{
  "arch": "convnext",
  "model": "multi-label image tagger",
  "dataset": "rosettes with rotational symmetry",
  "train_examples": 195000,
  "image_size": 32,
  "crop_scale_min": 1,
  "horizontal_flip": true,
  "cutout": 0.4,
  "isotropic": true,
  "norm": "layernorm_no_bias",
  "activation": "squared_relu",
  "mlp_ratio": 4,
  "inner_norm": false,
  "patch_size": [2, 2],
  "layers": 16,
  "width": 160,
  "kernel_size": 5,
  "num_labels": 18,
  "init": "kaiming_normal",
  "residual_init": "scaled_by_depth",
  "optimizer": "muon",
  "muon_scale": "original",
  "lr": 0.018,
  "momentum": 0.95,
  "nesterov": true,
  "orthogonalizer": "newton_schulz_5",
  "adamw_lr_other_params": 0.0026,
  "grad_clip": 3.0,
  "steps": 15800,
  "batch_size": 128,
  "epochs": 10.4,
  "lr_schedule": "step",
  "warmup_steps": 790,
  "weight_decay": 0.04,
  "adamw_weight_decay_other_params": 0
}
Rows from block 3 of a small multi-label image tagger, named by matrix and row number. Rows with one number belong to one neuron. Each number is 50 + 15 x the weight over its row's rms, rounded and kept within 0 to 99. All counts start at 0.
After each neuron's rows are labels from the 100 images, of 14976, where the neuron reaches its highest value: "strongest on" is what is common among them. Only what is clearly more common there than usual is listed. The data: rosettes with rotational symmetry.
# fc1: MLP up (model.blocks.3.mlp.fc1.weight, 640x160), inputs 80-159
# fc2: MLP down (model.blocks.3.mlp.fc2.weight, 160x640, transposed), outputs 80-159

fc1.257:32 70 74 38 40 62 45 53 53 55 22 47 61 50 63 42 57 64 50 40 35 55 76 51 54 38 51 69 62 36 23 50 66 37 49 57 66 68 62 56 59 32 54 56 29 52 49 46 21 16 30 53 47 48 59 22 70 56 58 51 36 46 68 25 67 69 33 27 64 40 61 54 64 19 56 55 56 50 56 57
fc2.257:25 59 59 54 44 65 49 44 54 54 65 49 35 49 77 49 39 48 50 50 56 49 60 57 66 50 65 40 84 56 46 33 44 39 35 51 57 25 42 44 51 78 63 24 25 54 58 45 47 43 50 69 62 78 37 63 27 51 19 22 43 38 43 99 39 21 45 62 62 61 49 36 51 68 55 39 44 78 53 63
strongest on: dark; vivid

fc1.469:34 67 46 71 44 61 57 55 33 60 61 39 56 61 68 68 44 47 42 72 38 60 53 72 63 60 56 50 15 49 43 24 48 62 74 58 60 75 36 30 36 65 59 40 40 27 42 52 02 43 41 25 80 15 43 44 46 49 29 51 49 46 29 60 57 41 29 51 45 54 45 66 75 52 50 50 21 67 43 67
fc2.469:41 66 60 72 47 34 78 50 58 31 46 46 44 72 44 71 36 37 63 25 38 63 48 71 56 29 45 53 48 48 69 48 68 56 33 58 69 46 31 41 37 34 56 51 69 40 30 53 99 48 55 61 66 48 15 59 47 56 71 37 60 53 40 37 68 59 47 63 47 82 41 51 48 67 55 75 42 46 67 22
strongest on: earthy

fc1.582:59 65 26 49 47 57 62 58 80 73 57 56 67 44 66 67 62 38 41 67 47 55 33 53 72 68 34 54 42 39 42 54 38 30 49 62 41 58 55 34 45 69 64 35 48 48 72 43 75 29 30 51 63 28 43 32 57 70 52 67 54 33 35 55 65 64 62 39 19 34 29 56 68 37 65 59 68 51 82 19
fc2.582:62 23 46 63 27 48 61 36 58 45 41 62 52 58 48 54 35 45 69 14 46 57 38 53 31 45 49 62 41 62 31 51 65 43 54 66 59 47 22 43 40 32 77 92 52 49 36 31 39 47 42 47 48 32 58 59 53 66 23 41 57 47 52 52 46 42 34 21 42 40 62 53 50 37 49 55 44 48 49 03
strongest on: cool; warm; four-fold

fc1.37:41 58 26 57 73 53 57 40 55 62 52 51 28 53 62 72 57 32 72 75 46 51 50 49 69 49 40 74 52 26 59 29 50 65 66 65 54 69 60 80 48 52 28 56 39 42 32 36 53 79 49 39 77 56 47 61 62 36 58 25 48 26 71 51 44 48 99 65 65 40 44 41 44 41 26 60 49 50 66 36
fc2.37:44 81 17 45 48 57 62 49 70 84 80 58 54 55 13 49 59 72 65 82 53 63 49 57 56 58 47 77 53 50 47 33 57 38 41 52 43 63 62 59 53 48 67 25 45 75 28 49 26 33 33 47 59 58 41 79 54 40 45 37 44 24 29 49 68 46 29 47 61 66 53 73 33 59 81 56 62 50 56 58
strongest on: warm

fc1.18:48 36 47 42 58 52 62 33 50 64 26 44 36 35 55 40 63 35 55 78 49 62 53 84 42 53 61 13 44 48 41 13 49 80 65 44 39 43 70 39 57 44 39 65 48 37 25 43 45 55 66 38 50 66 37 61 56 44 36 68 57 68 20 51 37 65 42 30 70 49 79 19 58 74 49 52 56 57 62 64
fc2.18:47 26 71 68 75 33 45 30 46 37 43 50 26 57 63 74 53 64 63 31 50 33 61 61 70 44 31 36 58 63 48 52 48 60 57 47 69 55 62 72 99 35 61 54 76 42 49 62 58 44 28 65 37 47 50 31 46 28 48 34 58 37 38 60 31 44 57 55 77 57 80 47 31 80 58 61 85 40 47 49
strongest on: pastel

fc1.585:38 55 52 82 68 48 55 52 48 58 62 47 45 61 26 45 76 51 53 58 46 64 48 50 35 58 64 64 79 74 37 57 45 41 26 39 22 65 55 62 46 61 52 36 47 60 67 44 14 40 48 42 92 36 57 24 59 70 42 36 43 54 66 71 63 35 56 72 38 57 73 23 34 54 53 64 53 38 53 48
fc2.585:56 49 42 73 54 65 57 49 61 56 46 65 76 67 51 36 44 56 63 61 37 52 37 62 62 62 61 11 40 47 70 35 39 52 38 50 56 57 44 35 43 31 67 45 46 53 51 88 74 74 50 60 54 40 51 80 59 48 66 27 48 55 61 03 49 54 35 34 55 38 39 29 56 44 57 41 72 45 50 51
strongest on: earthy

fc1.406:35 41 48 46 43 51 34 58 33 74 69 27 49 45 62 40 38 26 30 55 62 66 26 16 62 57 59 13 28 37 23 56 56 67 49 74 37 53 15 66 27 71 19 56 76 56 54 45 45 41 52 61 45 48 54 44 74 55 44 72 44 70 36 72 42 62 38 44 70 54 43 46 40 68 62 51 47 48 26 23
fc2.406:76 48 21 43 57 39 63 53 44 25 47 56 41 47 56 74 37 67 54 41 33 53 67 31 47 40 48 79 50 47 67 92 53 68 41 19 50 51 50 61 42 30 64 62 40 42 42 30 52 71 56 49 53 61 32 62 70 48 46 68 24 64 58 36 56 26 64 46 60 60 76 51 53 69 34 94 43 66 65 24
strongest on: warm; earthy

fc1.516:70 57 63 48 42 58 62 92 63 63 56 41 43 51 43 23 41 75 69 53 25 40 52 47 35 37 41 62 74 35 47 23 59 57 50 42 39 59 46 53 41 79 72 76 63 85 55 22 50 70 34 38 35 41 42 34 56 64 68 53 64 30 61 46 28 63 30 49 49 65 59 23 60 49 60 62 16 50 48 69
fc2.516:58 37 49 73 70 35 55 39 06 34 62 58 51 52 69 13 44 69 52 58 65 67 45 70 57 67 48 44 35 49 43 51 71 53 33 53 51 37 71 60 34 77 23 36 66 41 47 49 27 34 11 55 45 77 26 50 59 44 33 49 50 44 79 61 34 58 40 44 48 51 48 31 65 53 63 55 10 35 28 55
strongest on: pinwheel; cool; dark

fc1.222:29 46 42 65 49 64 68 39 23 35 54 49 64 47 25 65 60 58 48 49 73 67 39 48 59 46 53 45 09 41 51 74 67 60 70 34 49 39 67 47 59 57 46 31 49 56 42 43 49 50 52 51 60 36 54 60 46 51 65 51 67 40 44 46 41 47 40 55 51 61 39 58 60 46 75 51 33 56 68 63
fc2.222:17 42 30 83 45 60 50 39 53 30 23 44 59 28 23 63 46 71 46 73 43 34 53 42 40 67 41 58 39 55 66 36 47 48 45 33 65 38 83 46 41 24 30 32 53 61 72 52 50 63 44 72 45 43 54 46 32 45 32 60 64 29 60 80 51 31 38 67 42 65 44 54 69 48 52 73 33 52 24 41
strongest on: warm

fc1.525:36 55 40 34 74 54 47 68 34 73 81 43 52 40 49 43 39 62 20 41 51 50 27 51 27 70 51 62 61 39 27 39 50 53 20 35 39 79 75 59 56 63 42 69 43 64 47 42 70 56 45 68 40 23 43 55 37 44 26 64 71 46 49 22 53 39 50 63 29 82 52 59 50 48 19 27 48 58 53 71
fc2.525:58 64 49 16 13 44 42 40 43 43 64 32 55 34 93 58 63 59 29 53 67 57 22 40 48 75 37 72 52 58 46 29 78 63 50 47 72 63 67 74 68 60 49 48 38 48 24 36 35 35 50 57 56 52 65 47 26 29 72 60 33 39 44 66 57 41 19 35 42 35 57 32 56 50 62 38 72 58 56 28
strongest on: dark

fc1.592:43 46 41 64 47 59 35 29 63 44 45 60 32 30 55 45 33 41 63 51 70 62 71 52 56 82 86 64 61 45 49 54 33 48 38 54 55 31 50 40 54 50 42 48 37 27 45 32 45 41 34 39 51 57 68 34 77 25 56 50 43 56 82 39 78 16 34 57 80 34 49 39 41 87 61 20 48 69 38 70
fc2.592:63 33 41 59 69 74 21 34 28 39 56 63 32 30 60 59 26 57 67 50 63 35 73 67 49 39 71 63 72 78 43 38 31 54 64 60 51 59 45 50 51 47 77 17 39 75 52 50 54 49 55 56 54 44 64 47 61 59 39 08 38 57 50 66 45 54 53 46 55 65 35 55 32 67 48 57 04 60 51 35
strongest on: pinwheel

fc1.111:41 46 53 70 69 38 38 54 47 62 37 79 61 66 41 60 64 34 54 22 51 52 85 87 56 58 43 70 41 29 31 36 59 68 50 42 61 48 38 41 48 51 57 53 35 53 63 43 72 44 49 60 65 27 28 37 31 60 32 59 36 65 50 38 59 65 09 29 55 63 82 60 56 34 66 45 39 40 81 40
fc2.111:57 51 45 86 41 38 44 53 64 60 50 56 63 60 77 74 51 52 53 62 42 44 52 81 59 38 57 30 58 72 51 34 68 47 56 43 66 31 27 38 58 43 81 54 32 41 58 52 35 71 57 33 62 52 52 44 75 37 52 62 45 71 54 65 58 43 52 55 71 57 59 40 29 64 57 36 57 59 52 34
strongest on: pastel

fc1.409:52 27 61 50 43 49 66 49 06 39 36 57 39 69 41 34 35 58 61 35 53 54 18 56 48 48 48 43 51 67 51 58 48 62 65 63 43 29 14 79 60 47 61 45 61 67 27 29 46 72 21 25 46 90 68 84 47 60 33 60 56 69 61 51 64 63 32 24 39 35 63 51 46 63 64 36 44 47 17 64
fc2.409:46 49 38 47 46 52 40 53 30 31 44 49 63 49 63 54 54 57 30 28 59 28 38 47 46 41 26 60 20 56 41 45 73 45 62 60 50 63 76 31 61 32 74 49 17 35 45 76 33 39 68 38 61 70 42 51 71 42 53 52 46 24 53 40 54 94 50 42 47 61 24 35 66 48 77 77 62 59 31 34
strongest on: cool

fc1.515:58 86 39 76 56 43 54 19 18 65 59 45 26 60 50 65 41 43 51 52 48 44 50 91 50 45 65 70 41 44 42 34 52 47 48 43 56 58 36 41 39 62 40 32 17 52 53 29 13 49 42 39 92 34 36 49 64 40 34 34 47 71 70 55 73 58 57 42 57 54 60 53 51 31 41 57 31 57 74 40
fc2.515:35 13 46 72 49 62 59 47 52 64 64 49 52 60 58 73 75 43 58 55 40 23 53 62 70 53 55 49 47 80 30 42 40 47 58 42 39 43 36 65 63 64 48 22 67 48 50 94 99 72 46 37 37 52 60 73 41 59 73 92 43 50 32 30 53 67 46 38 41 50 58 46 48 45 54 35 47 54 60 40
strongest on: earthy

fc1.210:29 52 67 42 25 61 46 48 62 66 76 36 30 86 48 49 61 42 50 49 73 46 66 62 45 53 64 39 40 82 83 31 42 56 22 45 43 48 42 69 56 36 38 87 29 57 58 51 41 30 63 40 46 43 71 66 39 67 43 64 58 71 83 44 30 57 59 29 48 60 26 56 32 60 33 52 41 66 36 56
fc2.210:53 44 29 46 79 73 19 50 32 43 41 68 42 45 41 55 49 48 54 57 57 34 62 44 46 33 59 73 32 58 64 45 75 25 67 49 63 51 54 23 54 55 40 56 79 61 35 48 45 40 59 53 25 52 40 50 57 54 27 30 26 40 51 37 47 31 59 31 37 35 30 56 50 75 44 42 46 57 53 37
strongest on: pinwheel

fc1.379:36 52 54 82 63 32 59 62 64 68 67 56 48 53 51 49 58 39 26 46 39 51 73 52 49 82 45 36 48 37 46 57 25 57 35 56 45 62 40 63 42 52 51 53 28 54 67 67 73 55 51 17 68 45 26 55 27 65 69 40 36 45 54 17 76 49 24 45 40 69 49 50 54 28 55 47 38 25 37 63
fc2.379:56 49 37 91 47 57 39 37 73 45 39 47 48 86 63 62 49 59 41 92 59 50 51 63 36 31 74 34 50 67 66 51 61 53 66 62 56 64 15 36 38 44 81 62 35 33 56 42 34 55 43 29 57 51 42 44 61 29 46 56 48 64 63 83 44 34 72 49 64 57 62 55 50 50 46 65 37 60 63 35
strongest on: pastel

fc1.432:53 74 52 47 47 57 57 78 94 64 04 55 63 39 56 34 42 65 35 53 40 57 69 68 79 38 50 63 44 46 19 52 67 42 32 70 57 77 60 67 47 54 59 34 36 52 50 58 40 40 38 45 35 53 53 28 55 65 40 45 40 53 49 46 53 60 39 26 40 36 69 48 78 39 37 39 61 54 58 47
fc2.432:14 57 55 35 59 63 65 64 55 47 64 22 24 66 69 59 58 40 46 61 61 40 56 41 51 46 47 27 44 52 50 59 29 38 54 72 80 22 48 65 60 47 27 63 35 71 47 52 66 54 59 39 46 85 65 49 47 33 39 25 70 37 64 91 46 51 27 57 87 57 39 46 62 54 50 51 49 54 65 46
strongest on: dark; ten-fold

fc1.214:40 39 48 49 61 49 23 42 51 57 63 71 56 28 43 77 71 50 35 49 41 60 57 46 44 38 56 67 49 30 49 56 64 58 25 47 29 58 59 58 50 44 54 46 56 64 44 61 31 44 74 67 38 49 62 96 60 40 29 69 60 64 41 58 60 44 33 11 40 49 25 22 35 57 61 69 37 64 33 42
fc2.214:52 32 43 41 33 23 59 48 29 70 68 56 67 54 68 70 40 39 41 50 41 39 60 26 51 42 62 43 41 32 59 65 52 40 86 22 48 33 61 63 34 34 38 58 67 38 58 58 56 36 41 33 27 59 29 76 61 59 26 44 50 67 41 43 39 44 53 43 39 54 62 50 46 41 03 39 33 42 34 74
strongest on: cool

fc1.623:54 55 35 64 32 73 50 50 52 57 31 45 20 43 59 72 43 16 85 46 62 39 55 58 66 37 35 53 27 61 30 48 45 52 43 30 55 35 43 33 85 32 53 45 43 22 52 32 46 55 72 46 65 67 64 30 64 59 51 44 53 29 71 54 50 27 44 60 46 39 53 54 51 46 31 47 70 45 59 75
fc2.623:47 40 49 49 61 53 67 53 24 16 50 53 31 40 58 54 31 48 29 25 63 57 71 39 29 51 64 67 67 48 42 63 68 51 11 54 38 39 71 63 55 59 41 45 55 59 37 57 30 30 22 65 51 70 42 52 37 49 55 41 28 13 42 53 57 51 45 63 51 60 22 69 46 64 77 44 57 70 35 54
strongest on: warm

fc1.543:60 42 55 58 57 53 57 54 31 35 62 48 23 18 80 54 64 56 43 49 66 59 50 35 58 77 61 16 44 55 33 43 53 53 41 39 51 59 66 20 52 29 73 57 60 42 48 23 52 23 70 75 38 36 44 50 61 70 60 77 45 71 83 49 33 44 60 34 46 45 56 52 33 50 46 41 44 84 67 60
fc2.543:54 54 80 42 59 71 57 42 10 58 34 76 66 63 43 29 27 65 56 77 60 87 26 39 61 25 49 60 50 86 54 59 50 45 39 37 70 40 22 68 85 53 48 50 66 70 52 50 39 50 37 66 51 54 55 85 45 39 35 32 59 60 37 50 63 23 42 44 34 69 56 56 60 65 58 42 33 63 55 35
strongest on: cool

fc1.155:67 28 28 42 38 54 52 77 52 48 84 42 41 64 55 46 30 51 55 61 53 55 25 95 53 57 47 44 51 46 51 42 60 51 33 49 49 64 54 62 39 60 52 40 42 59 26 64 40 71 47 33 46 44 46 48 20 33 57 40 43 68 65 42 52 38 71 64 47 53 55 51 78 45 58 45 43 69 47 44
fc2.155:38 34 30 09 62 47 70 59 47 39 25 58 44 63 78 41 44 36 41 44 58 57 50 62 43 82 40 00 45 66 57 38 41 59 60 71 48 39 26 51 47 64 55 53 31 56 84 36 44 64 60 48 55 50 77 53 59 31 68 65 58 31 47 77 46 32 37 56 53 71 72 33 41 42 42 52 61 53 42 46
strongest on: vivid

fc1.531:50 44 64 50 15 49 50 54 63 60 63 41 60 56 32 28 44 44 25 70 45 39 47 61 71 78 62 66 50 31 65 51 20 41 40 69 00 61 33 24 69 49 64 31 56 20 59 32 49 27 52 69 67 30 62 49 50 56 64 64 58 38 50 44 58 55 48 40 65 32 37 51 52 51 61 45 49 45 54 40
fc2.531:69 42 29 78 36 23 69 22 67 52 44 46 76 38 32 80 38 60 54 20 38 27 55 47 61 40 47 31 58 56 42 70 44 51 39 56 67 58 80 57 51 32 70 86 56 59 37 53 20 45 40 67 62 38 29 56 56 77 16 37 64 68 41 25 47 72 34 46 37 61 33 45 53 11 26 37 40 33 57 18
strongest on: warm

fc1.467:51 39 56 49 43 52 39 56 40 73 30 84 26 65 43 51 68 58 46 37 29 36 64 73 60 71 34 50 55 55 43 54 32 53 49 46 48 53 30 63 69 55 46 53 35 40 44 30 50 64 44 40 72 45 31 42 70 51 40 30 49 53 44 29 39 59 41 66 74 46 41 56 61 26 83 41 43 31 60 96
fc2.467:26 48 41 59 42 30 51 63 42 68 49 63 39 59 57 56 62 55 46 78 52 69 56 49 38 30 48 65 49 40 41 24 50 45 50 65 36 28 35 52 34 63 77 48 35 12 62 51 73 80 59 47 48 47 42 66 28 58 41 52 50 58 60 58 17 56 38 56 48 67 70 70 86 67 62 56 32 44 79 42
strongest on: pinwheel

fc1.506:48 56 53 36 43 54 63 59 46 19 56 51 56 86 46 49 25 51 81 63 33 50 58 36 24 34 52 41 32 26 43 40 79 49 51 54 53 61 78 62 36 41 43 44 68 38 63 27 46 56 41 19 59 43 24 72 81 64 39 45 36 37 54 34 28 69 49 47 56 60 33 38 39 48 50 28 54 29 49 54
fc2.506:78 46 42 47 52 45 65 39 52 44 71 40 38 47 36 51 63 49 73 77 34 38 45 45 69 38 57 37 45 60 35 77 32 46 44 63 45 74 49 23 36 42 55 45 83 43 64 42 60 73 40 87 59 49 55 49 64 31 46 67 47 57 58 85 69 75 45 70 46 52 34 33 61 48 36 52 54 55 47 41
strongest on: pinwheel; warm

fc1.489:49 61 61 57 32 25 45 27 29 51 57 63 47 25 44 46 20 60 54 44 69 56 51 52 61 73 29 51 45 39 38 49 27 57 56 41 35 49 87 58 42 43 40 63 63 59 94 22 36 33 26 32 42 47 52 50 50 33 49 30 81 53 66 50 47 44 40 73 24 48 53 59 54 63 86 70 77 46 68 36
fc2.489:61 54 63 46 31 76 42 55 51 38 34 40 39 45 46 48 38 50 58 65 70 41 21 61 22 54 28 54 39 44 38 66 39 40 61 43 60 44 43 57 43 56 53 31 06 30 36 54 76 54 58 49 39 78 34 27 40 62 58 60 66 33 55 59 27 57 54 37 45 56 46 40 79 69 44 37 42 63 62 43
strongest on: pinwheel; three-fold

fc1.577:48 99 39 48 49 47 46 44 61 50 72 45 54 61 38 59 55 55 41 27 47 44 59 66 52 37 60 52 73 75 29 58 50 51 39 71 42 26 33 28 43 77 58 50 61 59 74 23 33 62 42 45 52 51 43 37 57 60 65 41 99 51 54 28 72 65 58 59 44 47 38 56 24 76 74 23 29 17 63 26
fc2.577:38 36 37 39 67 51 44 72 64 52 61 40 54 61 40 52 48 38 88 50 45 71 38 77 51 30 58 46 33 43 23 51 65 45 39 33 49 57 40 82 24 40 59 34 58 20 86 49 73 77 44 39 63 54 66 67 49 36 48 60 65 49 51 30 45 59 43 37 49 07 40 33 29 39 36 35 41 45 57 35
strongest on: grey

fc1.412:42 59 57 56 60 49 24 62 25 46 67 44 90 27 60 39 68 62 55 53 47 44 22 55 79 42 37 24 50 42 81 56 48 45 53 57 27 39 74 36 54 17 44 94 42 45 63 58 51 64 27 55 54 34 70 50 92 34 57 68 38 48 26 70 48 78 41 24 52 24 35 63 37 49 47 35 55 60 40 37
fc2.412:69 37 49 49 47 40 65 55 31 64 40 58 24 54 33 53 47 35 52 78 63 55 48 45 58 65 61 40 47 51 52 69 55 87 63 54 35 39 30 53 48 47 57 99 59 60 50 51 59 28 58 54 38 49 37 39 54 57 29 78 61 26 54 53 71 43 57 45 41 76 50 48 57 52 38 65 68 52 54 69
strongest on: earthy; three-fold; four-fold

fc1.138:54 52 51 52 65 34 46 55 45 31 44 63 39 38 35 22 43 43 24 68 48 34 88 53 60 45 77 40 58 69 47 41 45 46 30 54 73 74 38 45 76 38 27 50 45 73 55 65 63 59 25 34 76 48 55 62 65 41 66 27 72 48 53 34 49 46 52 70 56 36 70 63 55 78 48 58 52 47 38 60
fc2.138:42 45 67 63 84 58 74 68 49 61 75 38 55 40 27 35 67 50 57 65 57 50 62 51 55 30 41 46 39 31 70 58 52 69 51 64 58 40 25 41 30 58 26 37 29 37 47 60 68 55 52 42 54 56 25 58 52 57 37 42 21 56 53 66 41 57 27 33 43 50 33 02 72 75 54 36 50 51 43 65
strongest on: pinwheel; warm

fc1.526:59 37 55 73 63 52 61 56 44 48 56 61 34 43 64 55 37 58 47 47 41 48 72 51 63 72 58 54 58 32 42 30 58 45 51 53 60 21 31 73 54 55 42 59 48 59 67 50 74 90 49 62 78 36 46 50 30 61 66 44 14 63 56 40 61 44 13 66 47 73 40 43 31 55 54 52 36 29 62 37
fc2.526:53 63 56 72 70 43 51 60 47 52 47 72 49 52 63 63 58 66 53 36 30 60 53 53 54 39 45 99 46 58 25 56 41 43 35 45 59 32 51 48 49 21 39 40 37 28 24 75 22 54 58 46 45 56 45 25 46 52 50 50 47 49 42 12 41 84 56 53 56 54 50 55 27 47 61 29 44 40 59 49
strongest on: cool

fc1.110:54 44 60 63 40 43 42 43 57 57 32 49 44 50 66 40 44 60 43 49 42 30 53 41 63 39 54 68 49 61 55 28 42 43 68 30 45 65 42 81 50 49 64 42 55 38 44 40 88 81 47 19 97 31 60 64 45 70 54 48 28 62 56 63 44 47 61 37 42 73 66 37 24 44 84 53 49 59 66 42
fc2.110:65 85 55 37 74 52 52 45 52 49 69 72 70 50 39 41 59 53 60 46 53 34 31 66 58 31 51 61 47 14 65 74 32 50 46 44 52 68 21 36 64 48 16 53 82 66 78 59 00 51 32 29 21 48 60 62 59 33 33 64 37 50 51 19 45 55 55 54 47 39 50 57 51 64 36 25 40 33 43 50
strongest on: warm

fc1.439:64 61 33 49 54 38 48 22 38 66 31 64 25 54 56 47 56 39 57 62 47 64 65 61 47 41 85 70 59 33 37 53 53 57 53 45 48 63 79 49 73 39 26 48 65 63 30 30 55 67 37 44 34 53 53 56 71 38 39 49 52 28 68 41 39 49 41 69 37 51 55 48 53 32 38 54 68 32 70 48
fc2.439:28 63 32 57 41 68 39 76 40 46 53 39 46 51 85 46 29 44 51 59 46 30 48 65 71 75 59 58 44 77 41 48 65 15 54 51 59 85 57 56 34 60 41 35 50 41 42 50 40 39 40 52 75 40 58 70 39 59 54 43 45 50 32 73 42 34 41 55 50 81 33 50 53 58 41 59 18 35 57 49
strongest on: dark

fc1.453:51 39 37 57 44 54 57 77 39 53 66 77 49 39 47 53 51 47 57 69 33 60 50 38 33 44 38 44 39 61 49 52 59 54 77 24 48 68 50 25 30 57 61 38 55 45 48 39 44 59 33 34 51 32 43 60 56 44 45 48 42 52 35 20 41 73 46 27 81 46 50 41 50 36 40 22 56 56 10 48
fc2.453:82 32 70 41 46 34 58 48 58 32 55 54 39 72 65 44 29 37 43 30 40 27 52 41 85 40 78 52 65 51 31 50 45 19 61 47 29 49 53 46 68 63 42 46 99 51 68 22 58 55 29 49 57 28 77 41 51 55 69 55 58 25 62 65 65 42 57 40 50 63 57 59 38 60 34 34 60 67 39 46
strongest on: grey

fc1.438:56 49 37 44 50 52 23 60 65 52 44 58 52 47 24 54 19 41 52 66 45 60 65 39 43 52 51 46 47 68 22 68 47 60 59 27 28 67 52 16 51 64 78 56 41 61 41 34 47 44 51 33 58 43 75 53 42 66 43 33 75 52 27 33 48 64 26 61 64 35 41 20 47 50 51 31 58 52 23 67
fc2.438:73 47 51 44 44 51 65 34 56 34 55 37 34 52 78 32 48 43 52 44 50 26 64 24 57 47 65 53 61 34 44 51 66 18 54 52 21 40 57 69 30 47 64 30 95 70 68 29 47 56 65 47 50 33 58 45 35 41 64 68 54 29 79 50 59 71 69 34 35 32 42 59 53 41 42 45 62 31 44 71
strongest on: grey; pastel; ten-fold

fc1.134:73 61 62 50 47 23 41 34 48 56 54 58 39 62 21 40 53 59 55 63 77 72 25 36 45 33 57 52 66 38 37 53 39 48 64 60 44 53 65 35 28 50 52 15 44 48 62 60 56 76 68 65 44 45 51 42 76 32 84 26 47 46 77 56 70 55 73 89 45 60 50 44 66 36 58 62 56 57 68 41
fc2.134:58 43 49 52 36 60 43 44 33 48 49 56 83 85 59 30 32 63 78 50 62 35 46 41 56 33 43 56 50 68 30 29 41 42 49 65 34 53 56 53 65 57 45 26 61 10 49 40 58 51 63 50 62 57 23 40 50 60 73 61 79 20 25 45 52 72 58 28 77 79 58 38 46 35 66 76 59 45 49 59
strongest on: pastel

fc1.197:36 52 62 43 19 75 72 68 39 77 48 23 98 70 36 36 61 77 37 40 49 45 67 49 24 63 51 41 42 50 62 27 45 39 49 53 92 58 31 64 60 61 63 74 34 40 43 52 51 82 32 57 62 79 40 45 45 60 42 37 59 44 49 44 51 44 38 36 56 37 25 51 33 54 74 24 50 72 51 32
fc2.197:65 51 45 29 35 49 67 62 32 36 45 50 28 58 46 31 61 50 56 62 51 44 48 40 66 86 24 53 67 36 50 67 45 65 26 43 34 53 42 39 71 51 54 52 51 57 75 51 59 35 67 52 74 54 46 40 59 45 67 35 67 62 65 67 57 67 21 52 56 42 32 44 34 57 62 55 71 84 43 99
strongest on: warm

fc1.213:64 45 47 39 69 38 89 27 59 43 43 53 40 35 40 34 46 52 50 85 36 66 64 70 31 48 55 23 39 64 58 54 45 64 58 51 45 64 68 35 56 44 56 52 39 49 55 31 50 46 59 52 51 62 53 51 52 49 41 96 50 39 34 53 41 67 46 36 39 49 49 16 51 49 36 57 56 45 77 44
fc2.213:52 56 70 23 45 51 53 37 48 67 30 43 41 33 55 44 40 32 32 61 51 49 52 52 26 61 59 54 79 55 28 74 29 46 27 60 30 47 60 57 91 56 53 50 84 56 47 21 68 67 50 77 31 48 47 66 62 39 46 37 34 38 60 54 76 73 59 52 42 77 49 48 24 67 59 55 47 46 69 66
strongest on: dark

fc1.254:48 58 34 51 52 54 28 57 58 51 62 45 56 37 62 33 57 52 41 66 74 70 37 62 38 57 70 32 38 29 27 39 70 66 67 64 38 27 45 45 59 57 20 45 66 58 73 90 42 49 46 44 56 44 45 46 76 51 36 88 44 86 46 55 57 53 64 42 65 41 61 32 52 32 49 41 66 57 43 49
fc2.254:65 45 57 18 41 51 82 54 51 29 64 75 54 82 73 75 53 49 46 45 55 51 49 56 49 42 24 55 43 61 59 72 54 30 56 29 62 55 48 77 99 30 76 67 59 35 31 40 40 45 31 50 46 42 60 40 55 68 43 41 50 32 57 59 74 40 66 36 43 56 77 46 46 68 40 48 73 29 58 42
strongest on: earthy